Weights of a small autoregressive pixel model.
Model: 6.01M parameters, 16-pixel images, arch transformer_decoder, width 256, layers 10, norm layernorm, activation gelu.
Data: trained on made-up ball-and-stick molecule models, 48750 training examples, 20.0 epochs.
Rows from block 3 of a small autoregressive pixel model, named by matrix and row number. Rows with one number belong to one neuron. Each number is 128 + 24 x the weight over its row's rms, rounded and kept within 0 to 255. All counts start at 0. Numbers have three digits each.
After each neuron's rows are labels from the 100 images, of 14976, where the neuron reaches its highest value: "top examples" is what is common among them. Only what is clearly more common there than usual is listed. The data: made-up ball-and-stick molecule models. In brackets: how many of the 100.
# fc1: MLP up (model.blocks.3.mlp.fc1.weight, 768x256), inputs 172-255
# fc2: MLP down (model.blocks.3.mlp.fc2.weight, 256x768, transposed), outputs 172-255

fc1.56:067130138130130127136133118153126152111141070096154133135100156156104165125108155128112125135113085155140160140092141120115112147091101142131126146193118122157128135117140120122123146135133161129107147120139107105139124104122108064154118121116133123118
fc2.56:123142140144101151161183111108154110124099158102089114121131132102142129135114134136127115141138155169090138101097114145126163136160110086168157154146110116119150164130107101128187124155107099158127137126133128144135093147097129172072177139157136093108
top examples: dark backdrop (82); space-filling (65)

fc1.93:120177085120123116133123113138135141131098100124116091128141108088131171120175147124090116109113100128121141124071147131123108146163172115110102142088152108115137131094165137115139190169137131159100113127147160136145124149142127106130094133143096105123
fc2.93:116106182174089135126085094097140144110129130175157130147065098179099149166118106149092092116124111161142118130155124160137114143157096174141138116131105121121111110099161103139119122155163151124125158135149118083144147138111095122088081117152156146093
top examples: yellow ball (74)

fc1.454:151122109131123132145105111121133109139099144123112117093091108148108176116082142145092142064117114125148147129092102122151127129101168137125139099111106111116148134124126163113116096117072122141132113117147120139119107160136126060124162169143160106144
fc2.454:103157188121108121164157121128121083145127127128114129126138121129136153114180095159113123160155177165125126112092097141095131135144152135146129145146109124095116139118117161118134076102108142148137118091115166109150168089124118171125111130095112136154
top examples: orange ball (96)

fc1.541:138090154153106137149087192099141129105132125095139113078192151100147132087141146130135129166131125135129166134160115105143145152123158110089128132121122102103136117154123167097143109181113150138122103092137120102131167156125150116146134145101178135095
fc2.541:137148094131090134146168077110123092137141115125131155170093089135182140096084136126124133152138125132126138101138139106140103122099112098178133131140071141132156180083130095136121130130134154159131173111122169117143137161140128141131107177118142121136
top examples: balls: twelve (33); balls: eleven (28)

fc1.589:098093107151086129129128143166129123101098116125111123120109101137165144137164082179101100110128110162124096142140168168120127117114153136154115152143139136145144154127114168106145136143103113127145139132130111098114109126146110151133143116119112119146
fc2.589:154087111147150134129146111136116134087115140145109163119125101122077139165128143177126112115156191076069146140090140130101098152111077130131103135157129132112131095106115157118129128125090131132097110124119133154102099172177158161119067164144128130124
top examples: balls: eleven (27)

fc1.319:150130092159130113153112144149102097097114140078107107138116128144141159095141134132109140117128134140123134171123096185147099134103120070155167159125176119128125134136138134093101142160166193136103124131128121079107140124125105118135166126115148102147
fc2.319:102109097135165106102131146147147100143104135120081137105137128145088139137119107150096151115170128160141128150097116094101106131131156107106142119120159137144154128146079146090141138136091164137149110194125109154108095183148123157114134083082102159156
top examples: balls: eleven (29); balls: twelve (28)

fc1.46:082099111121144168117125119130109105112162129119137115106126132095117173112135116172102139107122109156142152115128148158147124148137132128099183147120117097134130152173117118123138094103095162077175121134128134143119168127152135136120100151136145084136
fc2.46:123170089109119122113119096122116158167109132122174139129176121115168109174117127096095125130110143142098150104097106123134130151068102087127129124143093086137153138150130150148121126140144141149097133138159080148126099114120152148120137124143146111133
top examples: yellow ball (75)

fc1.179:110161104126123126167111099135116139121158109133180083139108126112135143131132156124138108108121158144131129157105138193125122127154102146148117168113152107109109159123161123106082173122134181148109150104140126064156135158122127129124129120136137135129
fc2.179:115091137149146145128107139111109089087136111115081124113150120133108108122129112120091126137133105073118098120137121135137110142095146103116115114098162175178168162121121124109177157130128112118122145177110095128101084121140112178120199108123101145100
top examples: dark backdrop (79); balls: twelve (35); balls: eleven (28)

fc1.559:117114125131117124187120143102131107087152141090148126090137157107117121120134166142157133140151165138143130147110118131166129132166121126119137160115137133075155119168141149091152148130154123120134096133135150093115128143136097122114127121128170139100
fc2.559:108093106137140111118108099150147134150124157156086144130083114174126137138134112119084146090120039122126142095127125139117074176116102120134117172114130127172147137129104101116145152152118109102124137110118111112171142152114156130129099129140126133139
top examples: dark backdrop (77); balls: twelve (29)

fc1.689:111116132122184109099094166176148108095110130135120117123151123145132130119131086119154108147088100092131131151091119123110132160151160103125090146124144115172127151157098157093129151115124141169084103100097134134132170138169162101125144144144100083116
fc2.689:129149105165105147134134096122089095133134133116133109105184186085173131121120132115143113125184132159158154110073120097160132112139105122161133106121106103119164108125138115123120149159158121139120126101130125174121101137110150170128118160122150132103
top examples: balls: eleven (27)

fc1.558:136106121147156122190125118130133137097102126138147119129104111128112173062138087137115112128123146104124118103158129169078149112116157138158136178103134128144122140101146099110152142111158104129084125113130145100163135159091104149107187147139119125140
fc2.558:141141164119140134127115119159124082149151132114123124103152113090078100152119129154140115139112130142129109128129130147133116170151098133143138117148140133135145084138101174122184102110110139140173119167135102150117154121135137136149112082127146127158
top examples: balls: eleven (42); balls: twelve (34)

fc1.708:115164153132096147120132139120127113155140118098123104112160103128106117089170151122122143128099104121068139120142138111157154170102149130134161140134102089099119099145097145132161140142095156138140126114143061191141131173126135125113123116121088143134
fc2.708:164160119161101108140154142119120152118137121139152125115093118116134120092082153145127102134100147114095082127163127124141103144093179108129113071151092141153129127109110142127166178156154121116166142156113102149153102141102112130100112144064157146099
top examples: small balls on sticks (87); balls: three (31); balls: four (30)

fc1.595:124107111128118134147120174118133097101134136123146118099132141140136151118140132135098158150132163135143137129096119105168166153162124120122145186113093095080133160139109121122143142138132140130135118116147106092138176154144081088162139139100163125099
fc2.595:142093102120130142163117092090146111150121146148107129099035129166154141126100112164086123116108106163128138109126130189100120173132120131138127188104104095124170143166141145139115148145126152146142122082118097096158156136100102136114105099161153129119
top examples: balls: twelve (38)

fc1.479:112146146156163129119131123140121152113153104103109112103130081089104131113147128133098112154106149158107138159121147156135106124160131142126133144109123148083106112108159192116116121123125111114149109085122131127165132107163062130094164122090153130128
fc2.479:139142144128096106136097103101109081140154144146140135105142120111132162150101161133120160133160198104136141146149099129125122074130134102107117118146106092128125112140079075108080101101132066157123157184149120174106102179121154140196104123128136154115
top examples: dark backdrop (95)

fc1.640:128114103102163115135099149119122119124146142128116111087104176102105148152114110164169158130109157099105124121128099074137121130088146138078109171082143124120166150111123144133130124082097143138120136143150126107185167138139105110127154135101116107148
fc2.640:135083143130156116169134102174111118164143144118130118142135131147104134109169141142089148135147140094082160133103122133144132108126117131157099111083139146127122120126130158151092128101101130158117117124126128101155113131124133135124133167078115127091
top examples: red ball (100); space-filling (97)

fc1.197:158119126149139117115119091164115122153139103138122114110146140166127124151151149123099152088124099176133122137090145110131112137130120086158179130168151104088099116102135148118109115105102137149128123160151127165143168100141111093095135134123152108182
fc2.197:127135126083108127159095131114125130169166158102187106143140144099140142120138120143127140129130117104144150161116115094133145071113128106131144111087127115143147110142142137135104119149098140085166130154135071146154136166096110111132153147124138127110
top examples: dark backdrop (77)

fc1.724:124158125171129108120131116130163142145093131146146132109124142110106139126142133152122147125091113136080122117070115129164112125138124143147110135162093094137096088105157147097113166101153081144112158139145124149166091155182146107112126154175128056093
fc2.724:153133123176154111119133126141114111121141139144182127152130158150106172126128119126186119138103135123153143159148117155138132126107125172119130107118130110105135122152123116091106109117103177139108131136148170141153133101125170131134113093121106131129
top examples: dark backdrop (88); space-filling (66)

fc1.171:143145140162141128136124132102109121152104154126138120098110146147086107101122103181119125132127128098107118097117107149134148148099141137152143140104074119165118141130122132080107128150146150123117127144138149102171110144124159172115151108157161094140
fc2.171:118115137122140127110170163102144167117122150180097127118107143128169134117154136135106158154083111136117098083097123138147140143108136140104143133094108167107125156145102151143125138146104097168165102151106118120121138137116142122206200107125113147128
top examples: branched (88); small balls on sticks (79); dark backdrop (77)

fc1.288:138148096112134120142145124116122079131165109095136111114108140108135125135106098152118088132101149122121153148138161135088151144095123141084165192117110150112112121126124162118139136120141155141161123117127150106145149121139098135078128136153104125128
fc2.288:136162150104126113123111169134146126118140113103179129106123125087097141111104121139110144112114131097108124163175124158107144106110150149116129162135125143122147112152127172151113122142146146107129107135131130133118137105108101148147094118141073136062
top examples: small balls on sticks (92)

fc1.216:119087116125155127125134143136122103134171114122098115134161119112086128074155134130110142128124143105120134108089125147106130163131173128148140151123153128137131127118132118130096107126096159164130156098127151149098210150115073100130113132155122098179
fc2.216:084133128127117131148116076143128119118142135056105135146156148147131086144100097103112152110146089140146140093064121115156130165159074140140130191141132109089133115104164128126161100156118095130116128071126118145118146110117131126092095152164120113141
top examples: balls and sticks (75)

fc1.464:143103150096099123096163157154152131143128109153145120150150083097136161102183165119119127156096078112143113169116114095139119116133195132121101161139102127131088147144117116127117164118134113153122138125158122155169099136147156103118136162122107130189
fc2.464:135085164143094125120165095163123141109139114094099134112106144148126070108137134155131120162134082131033088130127142142151145144141132097148133104119124103118140146124130114114135134137181129141126125148134089114126095144141133105134140149160139118165
top examples: balls: twelve (29)

fc1.432:123130114131119086155135123129167113158114149134148059156091101126111136142145057100099167154123121116083137106102082136102132124064142113149139150130146092100143129085096157127127160196094189132152109122149088139129114166078149150154162114094101157100
fc2.432:121160083092126152121125129103090116129148094144188131115149139074117129152086140112161110122094109133103141128134128122146173137103139168090133129114136166130110141112140096138107130117120158064072185110141118099134123112151120144141108126147131117095
top examples: space-filling (65)

fc1.687:109094125102145111105128137090155122152105136146141078101162127119122155141120113115094146116145111177121152114140106158146124141093116122121155160160084087133115135147119139048135132145134173140143112079157110106132124131116133102137134070115120098120
fc2.687:114164111132131137095139113159123125162167119084150112098122138137105130123112173106128121141158104140128150141127127106148103139132135108112125144116140117137095087123178147150108137116131092106151142153132105162129137126120131164144122115125135143111
top examples: space-filling (100)

fc1.242:122142125094110115122153146142107116155168124142171101140082109130108188144141103128148143117102152095163159104160135157062125116135126145132127136126161112097134161108132134139143115133117111173132090123150112107151133136095103104114133108092134107128
fc2.242:106137136136166142085131161177121150135115118134115149134160144146091106115143144145183100124119070133128111069145142148134117118100147159149159088094150195192114125123126142124168118141131125133100133123106100167120136169150157128131095142098131096170
top examples: balls: twelve (49)

fc1.532:106115133102093135111140120118147146156139077101112095122168151118111146159116145121110149173194099133144177124112134085134116147115138118123148120132104118083152109140099130126164139135132108111165078152158100104138092125117145166102128093097153077154
fc2.532:113137085108128104170129146141113127106165113116112141135106124156150107111136147140128116146113093125177120108104145143140101131113182157132135152107156190150158147116143125107060109133129105135101116117114130106128133138149108085173098180145163121167
top examples: space-filling (100); balls: three (71)

fc1.357:121127160126100122098141148106160088155155105159156114101137103111093109112163136143151097126094171161098121155143121118084174134104166121130089114138150134110108104125138126131114129126085127156121125112155129188163108140115142098104152104103107149163
fc2.357:145118129125096134144127074116136146121132119131172132162117121106112108104106138167100098115113128148131107148131139095151076128162116131125144075141087122135179123125138116099128154134148146099177122153131097084141111118139051118151133129131171107139
top examples: small balls on sticks (71)

fc1.505:139175084112135093152116152155135105132084094107149118146135122137129140125147126153091117136114090134118154100141130074130171106164166155130112135103118150148165147074086101123112118149166133131095130147133172139121122119122140114149150143131117108156
fc2.505:126081173104179124079113136141128170149151151140107138112143107148090097140144135130147125132116106132124082072117131157112085179114149161116122154114098146132109121147119157121195143098170135095154138128110102143126107141140129110109142111072135144119
top examples: branched (82)

fc1.596:080104111067172130110156132126122137130141116133106081147143123144093143148166171142082118142105107095151158098116146122121129118109125113136134163112121114103135117106099162144137145135158085103120108126142132176121119170109145131130137108101091081135
fc2.596:156117092162095140113125106149140138151098111145106133080074110128132129079099114147086104103125095133134088131152141096162084126099149113182137096142093162138139182141106118117128135134133139136125123159111112126150147113132111092099098116141144139158
top examples: balls and sticks (72); balls: four (39); balls: five (25)

fc1.517:107098144111179071110144136124124161137112119091130143111140131145145093126165136154146143152122124115146132070117137152122099167139177141136109190138149108137143147130134104122132134122146136120151126135112093162137133084184097108102121132084132143115
fc2.517:138171132119084082103160153093152154138148118093138104151101147100163120098100148136141158138122145150135095102164095158095134082151139131172100120139164125124089105110106130100131087149142111133127079116135130123158144124116115139169151146106143144102
top examples: dark backdrop (100)

fc1.148:110089082115187152145106157143137124136122099129133121121130061138126146105148177104137116109158123107176118161090171128119113168149149124131139101144120129122134117102162110114108105118119166136118114075144114161123152105109085091082134134104116127112
fc2.148:183161110126134111128098141087127121135167136096081121140169120093102118142130074125093172179159112078128156109097125151116112148090101133132129174158139127124118111135138101099089137165143150118148135089123166115130098136112086155149177133143127106153
top examples: balls and sticks (91)